python train.py --encoder_arch="convnext_v2" --model="image captioner" --dataset="cartoon faces" --train_examples=101725 --image_size=64 --crop_scale_min=1 --horizontal_flip=false --translate=0.12 --tokenizer="word" --vocab_size=45 --encoder_isotropic=false --encoder_norm="layernorm" --encoder_activation="quick_gelu" --encoder_mlp_ratio=3 --encoder_inner_norm=false --encoder_drop_path=0.15 --encoder_patch_size=[4, 4] --encoder_conv_stem=true --encoder_depths=[2, 4, 2] --encoder_widths=[64, 128, 256] --encoder_kernel_size=3 --fusion="cross_attention" --decoder_width=256 --decoder_layers=7 --decoder_norm="layernorm" --decoder_norm_position="pre" --decoder_activation="gelu" --decoder_mlp_ratio=2 --decoder_head_dim=64 --decoder_fused_qkv=false --decoder_bias="all" --decoder_qk_norm=false --decoder_parallel_block=false --decoder_dropout=0.05 --decoder_inner_norm=true --decoder_positions="learned" --decoder_cross_attention_every=1 --decoder_tie_embeddings=true --init="orthogonal" --residual_init="none" --optimizer="normuon" --muon_scale="original" --lr=0.036 --momentum=0.95 --nesterov=true --orthogonalizer="newton_schulz_5" --adamw_lr_other_params=0.001 --grad_clip=0.5 --magnitude_pruning=0.5 --steps=5400 --batch_size=256 --epochs=13.6 --lr_schedule="linear" --final_lr_fraction=0.1 --warmup_steps=270 --weight_decay=0.03 --adamw_weight_decay_other_params=0.05
Rows from block 4 of the text decoder of a small image captioner, named by matrix and row number. Rows with one number belong to one neuron. Each number is 128 + 32 x the weight over its row's rms, rounded and kept within 0 to 255. All counts start at 0. Numbers have three digits each.
After each neuron's rows are labels from the 100 texts, of 14848, where the neuron reaches its highest value: "fires on" is the input token at the peak. Only what is clearly more common there than usual is listed. The data: cartoon faces.
# fc1: MLP up (decoder.blocks.4.mlp.fc1.weight, 512x256), inputs 128-191
# fc2: MLP down (decoder.blocks.4.mlp.fc2.weight, 256x512, transposed), outputs 128-191

fc1.246:105199128198143128065128128128174128128128128128128184161059128108128131128128128128128100170103149089128128047114128106186128134107141128128136149128131128128079098128128123128128128196067137
fc2.246:128128167128128128146128054163124124165128176128128128159128179197091083086128064141135128128208128128128169128100128128177128162106150165127089128128128128128210128178146124114163078165186128
fires on: "and"; "<end>"

fc1.232:039142128128128141128128132128128128128128128128079169088128102125128137163121128128128128068164116128160128167128128128197109173128128128128180184185183128128111175146193090104114128128128128
fc2.232:206175128088128128128128152128093159128111126042128035128128128128128128053128128128128128128057128128120154128128089128128128144128115128128128128128128100128128128128128120133123253128128033
fires on: "curly"; "yellow"; "brown"

fc1.440:161128213189114064241098128128128228174119128128128085128040052128128192080120059095053128110129072167128128128149128128128128122093128140173058128128000077122128059120162128128128128073128151
fc2.440:074115097154128109100128114005174111133180149128186097128128224091128172128128213105128159058128128088128128102103204128128128142128128094128137104153128171190128194128128128163081128114123128
fires on: "and"; "sleepy"; "laughing"

fc1.24:128128145133129031128128131128123128120035081125128128128067128128128128128128111128128124071128150128088128128126128128128128123082128133128162128097128106109111128213023070090128128160128128
fc2.24:128128128009128128128085113128128128128122161128128139128118082128128125128128128108128088128128170128115098128128128128192128128128128128172128128128134176128128128128128166170128142128128128
fires on: "glasses"; "and"; "<end>"; "sunglasses"

fc1.261:128128128114128128128155128130128104128128128128128132128128095128151128130165128064128044128128172128128190128102172128176128084081094128128170174101128128128102128128143128052128142147128064
fc2.261:128136128128128128128058128128128166121157128091109128154128128161146128128243142128128169128094132132063128128128128128128130107128056027128128129169128128140128203128155128128128074128128128
fires on: "an"

fc1.43:097045128128084130128123062128128128074128128128224128138165188101128095128128245107128045128128128128128128128128218181128121123157128128128128128226094195128128128157128128128125128151222128
fc2.43:128128189138128128128128128163151113128118128128075128057128128128159128128052167128128128146144151128128123128198167128115048062079140093132128128128128067128128130128239128201252128046128128
fires on: "face"

fc1.148:079199034128128128128128128167132128128128128128128108128128128112128128128098128114128179128099128128128013176145034128128070128128120209128124186138243068128128156086128152134128128128220128
fc2.148:128028128128128144128131144128128121128190121128172143128128094124160128097112128128128140128128128177128144098128186154091128068128128065049128128128022128176128128216132128128187140181138110
fires on: "curly"; ","; "sleepy"; "spiky"

fc1.156:128128193142128128112076128128200190171087100128128128128128098128128086106128128146128128158069129128128099059128128159169075113128128191128128200128128051186130128128128106153154205126088103
fc2.156:159128152128128128128147128128037111128175110128150128128146128128128176083097120128059156139170097128128076158128128128128128190128124128158136173128186128128131128158127081168196128152128134
fires on: "an"; "sad"; "with"; "smiling"

fc1.451:149128056057128143128128139128093128128161128128128112128128128128190128157128128091128165128125123180128114164170111128125128039141128071128128128153128111128112128128128128102128061128128128
fc2.451:128128128087128128128145128128128128128107128110073128128138133128128128128128128128128128147164128128128128128128063231128088131128128126167128128144134160128166128128148189128128145185128121
fires on: "a"

fc1.427:100203128128128128046128136128128128128128057146160128087154179100107128128128128128128158128128038128128128133114128128128128093100201128172128128128088213128062134124128128104103133128128128
fc2.427:128128160145128128202197134085157128128154149128128114147132084182153112155128135115128128128128128128057175124158128171119128138128128128128128144039102128128128064186128095128076117242128128
fires on: "face"; "sad"; "surprised"; "neutral"

fc1.278:187128203128079128128190128215128209128141128183128106128128170181128128129128126143128128060118128128092128128128106184091128084128161107128128142128232159155128128128164128175121104111128102
fc2.278:083128103128128128128128128128128151089128128135128135099087091190156128110128010139231128146085128121128128128080128128152128128128128159065128128170049128155128128134048145128128128195177128
fires on: "pointed"; "top"

fc1.181:128128128128128128128128169091128118052120169128045102141128158128128128176115128126138128041114122122128128128128055086122098128128128102128094122097128140149223178150171128179148128161072138
fc2.181:128128119200128128128159120174104198128079128118176116178128063128128128087128128128097083152209128165167094128128128171157128128128124128117128128128043128117128174070128128150177128018128128
fires on: "glasses"; "sunglasses"

fc1.65:128128128088128121131075177128128128088142128201098128181128149149143161090182173092151128151136128000128128131141093128165144194128128128178128186163141095076128132132166128098128149128128177
fc2.65:128128170128128128128128085173129072028203128128128128128128121128176128128128085128128222128128128165189222128128128128128137223115128128128132145161143101128128128128128109128072121128128128
fires on: "pointed"; "top"

fc1.455:099021085075128128128178128128128128128128128134128128119141143128128096128156128128128099114110128128134128128165107128148128077128128131132128137132128096128104107128162128128110117128133111
fc2.455:106154095128128065128154109128125153128117069112128090131022128128161203128096128200128128120102128128091071152149143176205106140128128128128128128073128140149164157150157128128128128180128128
fires on: "glasses"; "sunglasses"

fc1.463:128087078128131204084128130108128128128128128128133128165128128128128103093064128171128077140128128128101149128081128128128128049153128104146128128079128128136128128128088087216128169188128128
fc2.463:227092210128128128165077142098128128149162128128148128066128137128128111128128128201128128107157155187149128146117128128128090146128184128128140100118100128161128128128128202128140128128128128
fires on: "a"

fc1.186:054184128150117107128128128052128128128128128128131128128128128128218128128133128136128128128075115094128128119140103128163128093128128128143128128085128128161128250120085077116078128128123184
fc2.186:141136162128089112128188128128155128128128128184128128128128067128128128128130095128245128128184127128169128128128164128128128128128128133165128128128128128128082128120128109128125128092128128
fires on: "glasses"; "beard"; "sunglasses"; "crown"

fc1.493:128082197128092155068128099128082102128128075128128158204128128128128029128096169093128175141142128128071152128081131113183128128128128128128128128128128130185128128128128149128172128096128128
fc2.493:128128182128190074128026128077184137128128125128128128128128128128128180128128128128128128111127128128128080142128124074128122076121128128128128128085128065159128128133164128128125117119201108
fires on: "a"; "hair"

fc1.437:128123128126182128089128133128128128095150141089128128170135044152168128189128128128128129128143108160124128115128149128128128136128184042156128128128128159190128112047128148230128128123128128
fc2.437:128157128128128141128146063072128128128092059197050154128114184128128168128104117096197150128128196128167128128128134135128128130135059091136193062128137128128128076128078195054128141167115128
fires on: "glasses"; "sunglasses"

fc1.411:128128128128128106128103128087128128051094207128128067128128128182074118128101094128128128122091118069095128128128128096154069128128134128176128187128128114112109128128128128142128128128150116
fc2.411:214128128182116128056194128121185101128128128177109114128128128128128128137074134124128154128128164143114128128054128053109124128115128101200096190128016128128128128065171074178084125128109128
fires on: "pointed"; "top"

fc1.53:190172163135128124061117128099181042144173036102128128145128217218110104162069128128092173128128099152128045128112128128128128128128176128128087223102128105068127128128152128128128226128128128
fc2.53:128089128184128111174128128128128110105119143128128128171128111148128179129128128130059128160157105128128058125218128132147128128128096147128185128128198106128098128176128099128128108128128170
fires on: "with"

fc1.270:189138093128169128206077128128128128091128160166128091115128128250079128101134128128137139148092128128128091177150128128128123128151108079188128128128090147141184128137128128128128128060120128
fc2.270:128128193128128128128206128128155128128127148145128128128099169128128128121096053128196197128128128132128128160071147128118098128157174144133067185075128128196123128028120128128089128128182165
fires on: "pointed"; "top"

fc1.114:107128128128106128129128129128128128128128128128180128180156174183123101128128128086128128128162179128128128149128085022128095111160128150128146128059128084143118074128128128128100128128125164
fc2.114:128066128128175128128135078128128197128128101128167128153128113137128128141128128180128128128128128160177128128091128128177180128128128078128128128144128100077106128128103141128088125097186167
fires on: "a"

fc1.38:128080128128128037158074128128096154128141092093044128128128128128128128128085128128128087128128128128128128128146090069094100128128128128128121128164103123193166128179128106128118128128112159
fc2.38:128128128128066085128128181128061153128175105128047184128128128170142035145128168128128222112196177087208128062220128146078184155075128128128128128128128128116133148128173128128128144081128128
fires on: "with"

fc1.184:132183055154128128128192128105128102149128128074128091133074094128124079057160111086133105168128128157071128128128128076056128128114067128128104128128128128144112111128128062128125128128128128
fc2.184:128084128128128128128128128034128128131175059222144128142128204128128128128128128120128096109046128128132128121203146128128128128161128194073128128128137127128087128128147128128136128128128128
fires on: "a"; "neutral"; "angry"

fc1.361:127089128128054128138087128114128128138061216089074214056091090128176128121128129081128128123128142128125128074135128062128079193128126175128128128155177128128128128146145128128152102128128128
fc2.361:128082141175057099120115157112118122146128155106117172158175128128128083128128144128101128125189161126090128187167068096168128128119090132128143102128128105084128053112128046128104128128138128
fires on: "curly"; "spiky"; "short"; "long"

fc1.71:128128128153128089106163109105091128106080128170171078128128128113128128057088177015065128128068132091128128128128207128128244128128128140154128128128136128118124133128110128128128128165128038
fc2.71:131128117098238128181112194128128128128128128128094128128194169127128128128102112128149167202157128128232128151127094128128064128024128128004128128128185087128127129128092157137135159128128128
fires on: "face"

fc1.55:159128128142142104164125117129142180119066128181107128128128128128128128128079128091128128128100108128116128186102128128088215114128151128128128108118128128128111128128112128128128128128128201
fc2.55:104128067128087193112128123128109137128128144000176113128128128128128133128128049075171134093128157128128116071217103185083144128128082128104128174218128128128128056147131128128128137089128128
fires on: "glasses"; "sunglasses"; "beard"

fc1.321:128074020191128231157128150128097128128215144128128119153110128128128128134128128128128128128166147128128135082170128139128208128129128128121128128118115134128128114100110183128128128051133091
fc2.321:128128186138128128100128128075012128128136128128128141128128089128128148128151128128186104128061128128128129128128128128090128204128076095128086128128128228128105080081128216128128163085094128
fires on: "a"

fc1.377:071116109118158128128087212168087128149128070144128174096081112087142128128110190160082128125168137128114098128150118080128148177128128057165128128128165121200128118128128119092128128136128128
fc2.377:075128128128126099095154116111104128128128128118128120132128120128128128131145133063128128128074144128111128128141128103128106128128193166093128150135128077135128128128128128128213124139198098
fires on: "a"

fc1.230:196128128205193128118128128128128073049128173082148136128136096114166128156175102091128074108155152128130127099135128191138189034140128156128191128144150094128159064072049146128081128192128050
fc2.230:153128105128155049122103125184111092128128061117128223128128128128122128203128032128128128069124128141120128117135128128172139122154049128128142073190255128110108121128126128141128128130128044
fires on: "an"

fc1.233:128128128134115069036141098143128128128122149128128128165128144102128128206147128063128128128128128119136128128128128128128128191128128128129128128129175091123128128150098128157128157128128128
fc2.233:093128128128162137128095170082128124122128183154116128128128128171128128138111180128114138128128196128128148128115161128128109126121128128128109128128128112134128128144128159128148128128097083
fires on: "face"; "hair"

fc1.107:128128166128181104131081129128128104107128141123128067111209128175128158128128164128128134128128228128121138128128128147128113082077128128103128128128128128128128128128128128030049093104128163
fc2.107:128128166128053197128186128128128127164088128128118128128128129063128110126128143053128128128128128128045128162128128031170168128151128128128115181230128128128128128128144141128128105138100085
fires on: "and"; "<end>"

fc1.470:128128183128128159128128077163128182128074128128123128128114133018128128109154128128131100128128128128128174083083152134128128179153128128128128128128141128067128136125128096128128128144152068
fc2.470:138128103128200128128128218060128157128177077024128166128128177202128128121123128128128143128128128128059128128128213129128128128166128193128086128097128128128060128128128128128130123122130095
fires on: "face"; "long"